From a checkpoint of a small image diffusion model: trained on simulated telescope pictures of galaxies.
Rows from block 2 of a small image diffusion model, named by matrix and row number. Rows with one number belong to one neuron. Each number is 50 + 15 x the weight over its row's rms, rounded and kept within 0 to 99. All counts start at 0.
After each neuron's rows are labels from the 100 images, of 14848 (inputs lightly noised), where the neuron reaches its highest value: "top examples" is what is common among them. Only what is clearly more common there than usual is listed. The data: simulated telescope pictures of galaxies.
# fc1: MLP up (model.blocks.2.mlp.fc1.weight, 512x128), inputs 0-127
# fc2: MLP down (model.blocks.2.mlp.fc2.weight, 128x512, transposed), outputs 0-127

fc1.130:27 20 33 53 24 70 51 52 55 50 50 52 72 47 53 70 38 46 60 46 55 26 55 74 54 68 58 61 32 57 47 57 63 54 47 34 62 45 39 39 43 46 36 72 62 65 58 67 49 62 54 63 60 59 54 36 51 73 54 58 40 40 76 47 67 32 50 63 41 42 82 46 41 34 38 33 33 74 68 49 26 55 29 53 22 60 24 54 63 60 22 49 72 65 51 24 27 35 65 47 70 71 44 32 48 51 43 40 48 54 50 60 15 34 54 60 36 48 51 32 55 55 37 32 22 99 54 44
fc2.130:38 28 40 36 44 54 57 64 25 54 46 42 58 58 44 44 49 57 57 67 41 30 19 58 56 71 45 21 59 27 37 51 59 46 74 72 29 32 54 26 49 46 44 33 27 22 51 59 84 87 50 27 57 43 58 43 67 36 58 49 48 52 22 42 32 43 87 51 37 44 57 29 36 62 44 37 42 49 48 45 72 38 46 42 46 51 65 42 48 47 47 48 15 63 33 59 42 49 44 69 45 71 69 70 45 83 62 47 22 48 51 72 83 36 37 52 47 56 46 53 82 45 41 34 75 43 45 44
top examples: barred spiral; winding: clockwise outward; merging pair

fc1.230:52 84 61 61 56 62 36 64 29 52 33 43 47 43 23 46 65 55 62 43 45 72 77 51 26 54 39 40 65 54 48 51 37 57 50 54 30 29 57 36 50 57 28 57 45 23 64 13 45 55 16 45 48 61 42 54 49 30 61 26 41 48 65 08 50 66 76 38 73 51 59 52 62 62 71 47 74 49 27 34 64 34 69 53 35 55 30 75 52 52 48 23 29 50 47 68 29 68 62 51 42 31 65 68 43 43 39 41 48 48 59 52 44 79 50 64 26 26 31 67 58 32 45 50 25 43 61 59
fc2.230:69 29 48 57 61 67 37 48 48 69 56 53 49 51 71 49 34 51 58 34 41 41 51 29 63 48 61 49 43 35 66 28 56 32 67 56 59 63 41 47 35 42 62 61 56 41 47 45 47 42 80 58 54 52 63 51 43 51 35 70 65 43 09 74 64 57 53 59 43 46 35 52 71 44 42 52 49 78 40 54 37 28 33 45 52 75 55 33 49 46 67 48 72 65 26 69 51 29 35 38 51 24 42 69 59 44 49 26 40 32 31 29 53 32 63 36 99 95 55 34 30 40 73 60 39 44 45 42
top examples: barred spiral

fc1.51:66 37 47 44 35 24 88 28 40 66 47 63 45 66 48 35 51 37 40 63 46 55 36 58 61 56 64 51 35 99 59 42 41 54 43 31 46 89 33 70 50 50 26 53 41 37 44 48 79 29 55 46 63 48 66 71 29 47 70 42 66 42 47 54 60 62 66 59 46 33 48 52 22 37 45 62 67 44 56 48 44 48 55 18 65 31 71 66 32 50 64 40 47 49 76 49 57 39 49 41 41 13 58 40 69 30 69 29 46 44 42 45 78 46 45 36 48 58 45 59 43 37 60 33 25 76 47 43
fc2.51:55 35 69 60 63 27 60 54 74 57 33 77 62 63 55 38 61 44 28 47 61 63 30 48 66 49 64 26 85 75 70 58 55 48 50 53 14 59 74 45 54 26 31 67 51 73 68 59 58 44 64 43 60 48 71 67 44 68 73 60 46 38 59 45 42 28 78 49 61 52 38 45 26 64 47 63 53 62 58 59 36 21 31 62 35 51 65 34 59 57 49 50 48 44 38 44 42 48 57 39 43 27 69 80 56 51 68 24 62 42 83 42 38 25 35 40 58 70 26 43 58 55 23 38 56 51 33 29
top examples: many stars

fc1.398:40 39 26 67 50 17 56 61 67 38 78 57 54 19 49 54 48 47 49 66 84 33 60 09 32 56 37 50 83 52 66 53 07 49 60 62 19 60 59 38 48 44 20 41 70 53 43 69 46 39 62 61 53 73 60 43 69 60 79 76 57 58 51 38 42 42 48 57 54 42 80 55 22 64 58 42 36 53 52 56 51 58 47 63 41 49 46 36 43 71 41 26 50 40 48 55 30 45 43 72 43 67 47 37 44 27 58 53 33 44 49 46 42 58 67 52 30 17 57 60 26 44 40 61 55 63 32 63
fc2.398:50 55 37 53 36 50 60 67 35 47 37 70 88 32 47 26 57 67 48 33 26 36 32 54 61 47 59 35 50 66 58 46 56 36 42 52 58 36 48 56 65 68 82 57 57 21 59 38 55 41 61 60 29 17 66 45 59 68 50 45 53 54 42 40 45 53 24 60 41 63 52 31 43 71 66 36 55 63 54 43 22 25 55 71 75 30 59 55 50 46 63 57 78 78 36 43 62 06 58 74 53 53 42 41 48 58 29 42 31 47 43 24 34 31 49 51 76 54 60 25 42 62 69 57 49 22 45 71
top examples: barred spiral

fc1.63:19 39 66 57 72 73 38 62 44 20 34 34 31 74 38 36 36 45 53 48 46 25 61 63 60 39 71 54 68 42 59 56 37 64 63 25 52 51 48 68 66 45 46 60 82 41 46 31 46 36 54 82 54 54 28 66 72 57 40 43 47 61 62 25 29 61 55 49 66 45 55 82 66 40 58 62 75 54 46 45 65 44 62 57 39 49 60 39 68 47 73 29 64 58 52 42 44 47 57 44 53 67 62 61 51 32 41 19 39 31 75 37 58 54 52 69 38 66 70 49 49 85 43 71 40 47 78 81
fc2.63:40 40 55 28 44 57 61 40 53 50 71 36 12 76 27 79 34 66 30 61 35 43 35 36 57 51 56 67 38 47 45 77 46 20 77 47 65 38 53 64 38 69 38 64 49 58 53 32 50 45 25 36 86 60 56 45 46 71 53 29 36 45 50 44 32 61 58 57 67 35 48 30 70 37 34 46 51 70 42 24 85 46 40 41 37 70 36 45 64 46 40 69 55 64 53 59 23 57 47 49 48 42 48 79 63 69 60 27 18 60 60 64 62 39 55 60 53 56 52 59 69 57 48 31 71 73 33 55
top examples: barred spiral; winding: anticlockwise outward; tilted; winding: clockwise outward

fc1.346:52 58 81 50 51 78 47 17 43 58 39 66 49 44 46 28 50 46 42 71 15 61 64 60 64 54 50 45 66 62 44 28 56 26 80 51 70 49 66 58 58 75 60 57 36 41 34 49 25 35 47 51 58 43 40 56 34 33 60 48 52 46 47 46 37 57 67 49 48 43 58 43 72 28 61 52 99 69 56 80 46 72 53 38 29 41 83 45 53 25 50 62 46 51 36 32 54 41 56 36 59 60 40 76 33 33 40 57 48 70 53 45 73 53 58 25 36 47 72 56 39 72 36 39 51 32 78 71
fc2.346:41 49 32 66 67 23 38 68 59 57 30 39 69 72 56 53 62 60 36 36 66 61 39 44 64 58 61 41 35 76 59 50 38 56 47 33 63 40 45 31 55 20 67 55 63 55 69 41 68 73 59 25 26 43 57 38 56 34 38 62 81 57 45 43 43 52 43 47 46 67 36 65 43 62 36 36 30 41 72 41 48 21 49 39 74 36 62 57 60 45 50 83 49 47 57 70 64 32 59 58 52 59 65 30 21 34 41 41 49 66 49 11 38 70 60 81 20 42 32 47 31 60 46 75 35 70 38 48
top examples: barred spiral

fc1.257:52 81 81 26 61 52 62 60 63 36 71 44 54 46 59 51 52 40 39 43 21 53 68 62 26 50 65 40 38 40 54 59 68 39 55 36 45 20 36 55 53 67 53 67 34 62 54 29 54 51 54 84 42 11 61 45 37 34 61 57 75 43 52 40 59 41 68 56 28 56 46 61 38 49 55 58 38 73 32 48 70 53 64 67 34 59 47 62 28 32 55 10 41 72 66 69 54 14 65 60 61 40 39 56 51 45 14 33 27 61 75 47 27 48 55 53 45 47 48 50 32 33 46 49 35 33 30 64
fc2.257:59 34 54 38 41 50 43 33 63 43 35 37 64 39 39 57 70 55 60 73 55 40 30 44 58 42 37 40 62 54 34 79 19 48 56 64 36 70 49 55 48 51 43 62 63 45 67 85 56 54 38 63 52 69 24 58 43 33 51 55 43 62 22 24 71 35 46 43 51 63 58 60 62 49 63 12 38 11 71 69 71 18 45 47 60 47 40 63 66 58 60 49 42 03 31 40 30 34 45 37 32 45 65 46 52 53 41 62 44 67 35 23 40 45 36 57 22 55 75 37 60 54 40 38 41 35 71 52
top examples: many stars; barred spiral

fc1.137:08 20 53 53 64 64 38 55 67 44 50 31 57 36 48 34 51 41 46 57 61 46 45 55 54 55 42 50 76 41 52 55 58 42 21 56 53 39 37 50 13 84 38 38 49 57 70 29 56 70 52 28 39 38 26 46 72 66 49 28 43 39 50 39 61 53 56 43 50 65 91 50 56 53 54 46 75 61 35 50 53 37 73 43 40 59 50 61 63 59 68 67 66 54 39 37 86 59 55 60 54 54 72 30 43 38 78 35 60 43 49 51 41 51 78 46 27 59 36 46 24 59 29 41 69 69 88 67
fc2.137:36 52 25 79 76 50 37 45 61 52 52 89 59 54 42 53 50 25 64 51 44 33 36 40 65 47 45 50 46 55 67 26 21 82 60 50 44 53 71 33 57 63 70 62 67 31 65 68 84 57 36 40 80 56 36 41 33 63 40 50 71 53 44 31 76 37 43 48 50 46 47 60 52 43 41 46 64 49 52 60 62 78 66 42 70 71 55 22 61 52 52 59 66 57 59 43 40 44 47 49 37 29 30 70 53 25 53 54 11 41 37 52 59 37 75 69 15 44 56 64 45 60 62 58 59 24 47 66
top examples: many stars

fc1.444:50 57 53 50 72 49 37 68 80 40 85 52 19 67 18 48 24 27 49 58 57 26 74 54 34 63 54 78 57 23 59 56 67 37 42 56 42 46 47 66 64 39 65 45 35 48 45 80 58 52 59 49 52 43 35 33 44 52 62 49 53 65 58 69 61 31 65 57 79 74 22 60 58 40 52 76 37 62 38 39 44 33 48 55 58 41 78 33 24 57 34 66 30 52 66 50 75 53 57 67 30 56 56 21 75 65 75 68 36 52 61 43 40 40 69 46 56 53 78 37 44 50 46 48 60 63 44 51
fc2.444:56 55 39 41 29 38 79 53 62 40 44 28 32 51 78 71 40 47 28 40 45 61 69 45 56 64 32 43 45 41 32 47 60 72 37 36 57 42 43 74 45 55 33 42 54 49 41 49 31 44 61 99 47 46 29 59 53 63 45 87 40 76 63 46 65 66 58 85 38 68 31 51 42 45 54 60 64 72 43 48 44 41 53 74 56 41 44 53 36 20 50 49 37 41 76 42 46 61 69 60 45 48 58 68 42 49 31 40 30 97 25 48 47 50 55 56 29 43 64 39 41 39 32 51 20 53 65 31
top examples: many stars; star cluster

fc1.184:27 44 59 59 21 21 38 30 63 41 63 58 37 63 31 63 42 48 55 52 29 62 54 47 63 36 58 55 56 51 40 59 40 59 47 57 19 51 51 51 69 36 62 79 20 57 59 57 45 75 46 60 70 72 35 47 84 75 64 44 43 48 55 77 78 49 44 58 33 72 65 61 64 80 70 63 49 72 68 55 59 59 23 41 62 41 45 71 42 35 28 87 58 68 42 43 51 68 40 61 42 73 42 30 58 26 60 70 51 35 54 30 50 64 43 72 52 36 54 45 46 37 47 63 20 48 53 55
fc2.184:58 41 55 57 56 73 55 46 42 87 33 68 45 33 25 99 50 33 50 76 71 44 41 37 67 52 47 56 51 67 67 30 65 58 34 68 66 34 56 46 61 59 34 39 67 69 66 31 53 42 55 33 55 48 53 56 39 27 45 40 52 32 48 37 56 49 72 70 60 51 56 32 62 55 31 66 48 29 70 56 62 33 77 58 61 36 68 56 77 62 75 47 34 58 42 71 53 34 54 42 76 71 26 76 72 41 56 28 38 65 52 36 64 24 67 45 56 61 58 49 39 23 49 56 41 62 41 65
top examples: many stars

fc1.337:41 13 58 76 36 24 58 60 51 41 67 50 43 44 24 70 72 58 57 45 56 51 41 36 25 61 67 40 69 63 24 53 49 64 47 92 44 66 59 72 35 33 67 30 46 49 64 49 47 56 51 52 46 27 52 53 59 43 27 58 52 39 49 64 35 49 50 32 52 54 20 38 73 58 56 45 48 35 46 42 59 54 59 39 69 49 46 66 17 36 15 44 27 33 38 51 36 60 69 34 61 38 40 41 73 74 20 31 63 61 61 78 50 57 27 37 54 65 53 27 38 52 47 28 63 48 28 58
fc2.337:48 66 51 57 68 77 34 48 38 68 38 28 72 70 65 39 83 36 53 36 28 75 39 28 35 74 26 35 27 59 48 75 44 47 20 52 54 49 46 29 30 51 42 60 51 46 23 36 58 54 53 37 69 49 44 55 57 73 49 63 55 49 33 30 48 21 50 50 56 41 66 47 34 59 50 39 39 65 61 49 32 42 70 35 51 44 27 37 53 52 48 46 46 73 57 48 55 36 81 46 34 50 55 35 21 11 50 80 45 63 38 50 30 61 51 78 54 31 43 78 56 55 37 60 60 43 47 80
top examples: many stars; round elliptical

fc1.32:52 56 35 57 56 40 34 72 26 53 56 28 53 67 51 71 49 35 50 53 57 52 40 51 59 38 52 09 89 45 67 51 56 56 45 69 71 39 46 33 50 46 80 52 29 33 49 42 69 30 52 40 42 40 63 21 47 36 39 70 66 51 50 75 55 47 30 49 61 60 73 29 47 37 57 55 61 49 66 51 77 38 38 66 38 40 62 20 64 63 45 39 53 48 48 64 81 38 48 49 67 43 23 41 43 55 59 55 59 42 30 73 37 46 39 20 60 58 39 26 58 72 59 92 76 70 73 50
fc2.32:71 63 49 57 64 58 43 44 78 64 65 66 27 52 46 44 73 46 79 66 67 37 28 48 37 49 48 68 64 59 28 59 62 48 56 34 84 42 70 43 63 66 71 72 73 25 10 47 69 31 54 61 51 29 61 49 69 43 69 25 42 63 51 45 57 49 34 51 84 60 48 45 46 55 77 25 61 55 43 60 57 48 25 45 28 42 54 63 50 68 57 61 55 53 43 69 54 31 51 45 52 77 56 73 54 45 37 49 58 58 73 71 44 60 39 45 37 23 64 48 58 26 37 68 68 29 69 65
top examples: many stars; star cluster